A small encoder-decoder audio transcriber, trained from scratch.
Model: log mel input, encoder arch tdnn, encoder norm batchnorm, encoder depths [12], decoder norm layernorm.
Rows from block 5 of the text decoder, named by matrix and row number. Rows with one number belong to one attention dimension. Each number is 500 + 50 x the weight over its row's rms, rounded and kept within 0 to 999. All counts start at 0. Numbers have three digits each. After the name is the row's rms in percent of the matrix's.
# v: attention query, key and value (stacked) (decoder.blocks.5.attn.qkv.weight, 960x320, the v third), inputs 214-319
# proj: attention output (decoder.blocks.5.attn.proj.weight, 320x320, transposed), outputs 214-319
v.305 124:477428489432452438518457569579510446494493510481628519487529485523506548498493449493492623450489400596575469659563388447523489475578464384512571421572548543492545531449522519414492453434507419515508516529507550442486424481438474461559510473510552487583585557517583509446479512472518537467425402537532531489450511397441
v.306 122:456499473511488521461504524569486452533558613541438421528501529570530550634442478491450497471404596470462540497480530512565496487568445512565575483469512493533514478494558513521473487490564453512559449576568516422514498508537512441499511513512485463350462549555387566465434435425573560394496419577516587518537495576630
v.307 127:453438552479476444496531510486541481616518454549505599506456476484519495433479553490533487477550487497472514530453469485594556493444474507539558580479559518546515489478403468612517505500496484494525531634573554515517459506507506378534510573493518472554547530495448463512438517452494475457448473472546426562478536445361
v.308 134:565430510480533502493547611484523450506530444448441449401539384390416565618511479496589515546455451425441484507477397490487555588504529511499508447405506483549554599428465454526571585411411503546453562504558508496494576460534559454551558506420462485411416443533528566550551549534474511445429562490454524471472546460564
v.309 117:469434494520500518517449525503527450481508436553412418487524500531598514581564497446578563504568461518495533495515473550539509484503483483528516556596467597508470576475495515636542528492521475389515540492528436473578474483520384497543505480473534503409506493569407477444446527501526593491502585491531490508546522561562
v.310 127:506474509496594566403481523368488565518509491477501469533570580439476503545503547505558495473461385482545512501529503449568408500541478471613454525462474478519582602426531449549438362562573531487507558439561478523549520553577573573514568574512518484433514436482536472493468503438488559494509552376437532519477535512648
v.311 122:484528541434547569400558527489530527449419510528425504466521496508424435512471472470450463527509405500460629494530624424557523514473641554490463631505504533520421455536496481496498473514452504519491418506553541538605487514467570555410571454459482545547554511535510420456528519629551463488482481458400525546529530474446
v.312 113:364495448477504504538446549589580480459544527507555488492414415456481495613531470523481577469570499539446556508509435606432578455467478423527450497414534505481603483461473481617478500517506508429539528521419458442469420449520458403466544516482513474492540551505513532584493572440551445573447438580529472540482470416476
v.313 124:506515545444529548509466499499486571470551444497479563477519560490519434532501557499464513399443546532556441495517592483474517486477491558492568498497374563516510462473519472487500504451434492493460554599553487501441596520536512513483517540477523414517538490465474394493479434345502520577536379558490515425484476533621
v.314 131:519499596444401470559401559542559469518478432505512496508531464470544501606539492571433466590527564492454435562550446402353502574501455487504519536523579531439582488580500473532478422666482528429601539517485545525489491471475438431591542495463520506513557559419462489487511506517512461476518527502576512596511559547404
v.315 112:481410493534414494439516513530484540454499514486492479475412482451482513543519483486506521496490541543573539575435538430478522470499545463470419479481483504444444566455531452543490497589554543411527529546539478467566503478535436453568458505404453477507539425620527527428446470558563611510414536442508469451456445486519
v.316 121:567496511423534453455503537528457471511505524504559522484616481458505467503469522532539602547383508472521463533435602464476492502530520477524538521577514421383446485547531490428539490443545512475486437415526469584574515535529509598488472476467460521471426476632454505465498448518631514556526508412431586478459482529503
v.317 126:461504521529511500536499455463425520426438498488502468453499542551476460515529502451540553521521417485581445512467580559537414487487614506463477597566501502440447542568487406486426503537593474531452553388507492485536559514540555458511442510495439485446539399483618501482495558497455510496521558552447479579524539594513
proj.305 109:568537460516530495520545478453492386514465400550407578491526498497471618370519516568456539418493490454481599492479403531490467544522527433422518549514418526527461491492553553520464431536483553527528513433451481554464504519515501516428582519524446423545544447493501431514570498574475439436477481551529421465481494455440
proj.306 105:520566473577435540426519454563540477501463485529538542411439395400476484568512517512500447551460453425413449510504540513500540479499427506577538508376501455508475491491517503508550419441480531541541479484446487440445589591484557550496548513532409471486473438526468514542486418576554456493559472598447418506458531508514
proj.307 113:525493491602469611559593609543546533503513502451555564523431446587413450463524564556415493486482579563548517541487519457483506508574493504490608493471445494489486520460464520518536586454505518530512455437517557470620471565529544524517508407530469443433524468477545481467497365533492529528583526479537458566586507507497
proj.308 114:504456519460520530514478580524501480575554498471481545655440480442465600534464389556467478467548500533505515545495533540510548483487415480475520497423357480423449421477451548489564536456572534543482486511482511507484479373489562476537509539467504455604554418522545470488558530432484411480510532467490511592515483479444
proj.309 107:483518571542487462510444497504469478498531551466478489501505482537493499496560519481424499588505541459593459504482540412458571508557420517538504543450538414574481494513472404474504505549469602483499423508447568474499492478491527490375458442535583448466497490458552500543425480504445388438606552477486589436497485522543
proj.310 113:524587473481553539447499506412502534543433544463571505624408478591431424568473520470532518505489558543448577415487526502437557395530544516579475491516448487565420477494498564518513475472399443542461507454451416373515454551495459495481435404445475497493477586584467450520542533488450512538516581478537456476435522545436
proj.311 105:472457561472512461546494538466462563507487450521561529514471512576386479560486474456482553462483519421456466527391567553500531554570459541476480536566527425481527507581493548534537502524529428464519541513433365499392498512625526440468499539598539500446451505527437460536488454483570485553526565570553548460556486486556
proj.312 103:515466484597445474484556508618435424514542634508452506515587442472586603391491371508494383449527468491563555577520438474541509443489515464438521539456459549426446440546519533472576589466465531474527599474556626552467534544457458586464608478567477450506437465461617510456568498512476459544547419532434472515518491492441
proj.313 106:487504482507476527559542566498433533529473469572448560485547562486501445474564548573568543497464476520430455483537558409513502428548479555481488481414568469475505522523564544503533502497402483483459458485379556469521508416386517518567470440538526490526567481488469565511489480464448557506487504506398517442502545597514
proj.314 116:544516570510453523538526451573439455493480484425396505479523529544508568526536484464501513512434538490542357516496425563440520519517428511532484509453525537559467465499542544480615403504476579522470513495540440434550491561548500547480541517472506524484448474502535498549533515536561492532492556381567416448452427570566
proj.315 096:572543536514550550484499499402449471515537590509469510506556445515521580524376580522515544446484476507491552477536441524527448425450422395522483496487519486469654473495521542478530518415505447549472458471458488492530431514468475481499542638523560453507578488448498449565519582488438534401571549532464450480468487579566
proj.316 105:411462446478571494456521478441501428557540470530589482502464526464504463630532572484505420537469381551523545532515483540531469562466489458493553582541393500526575544500477575503517509508490489466463521610521450336440557482536510427533482536459473468495481451536475532521533566514549443449476491451539467535561523535547
proj.317 114:491480478566520487344527472549437549442493519448494559498480534500433553505596511487441535443538475482406513473499443448455581419480573417415464536462509397560463454418481469502475551630564388504546511498397442553490491505526464533526461561480544535517390476603505609556414530422499479515495571388475510513482426527466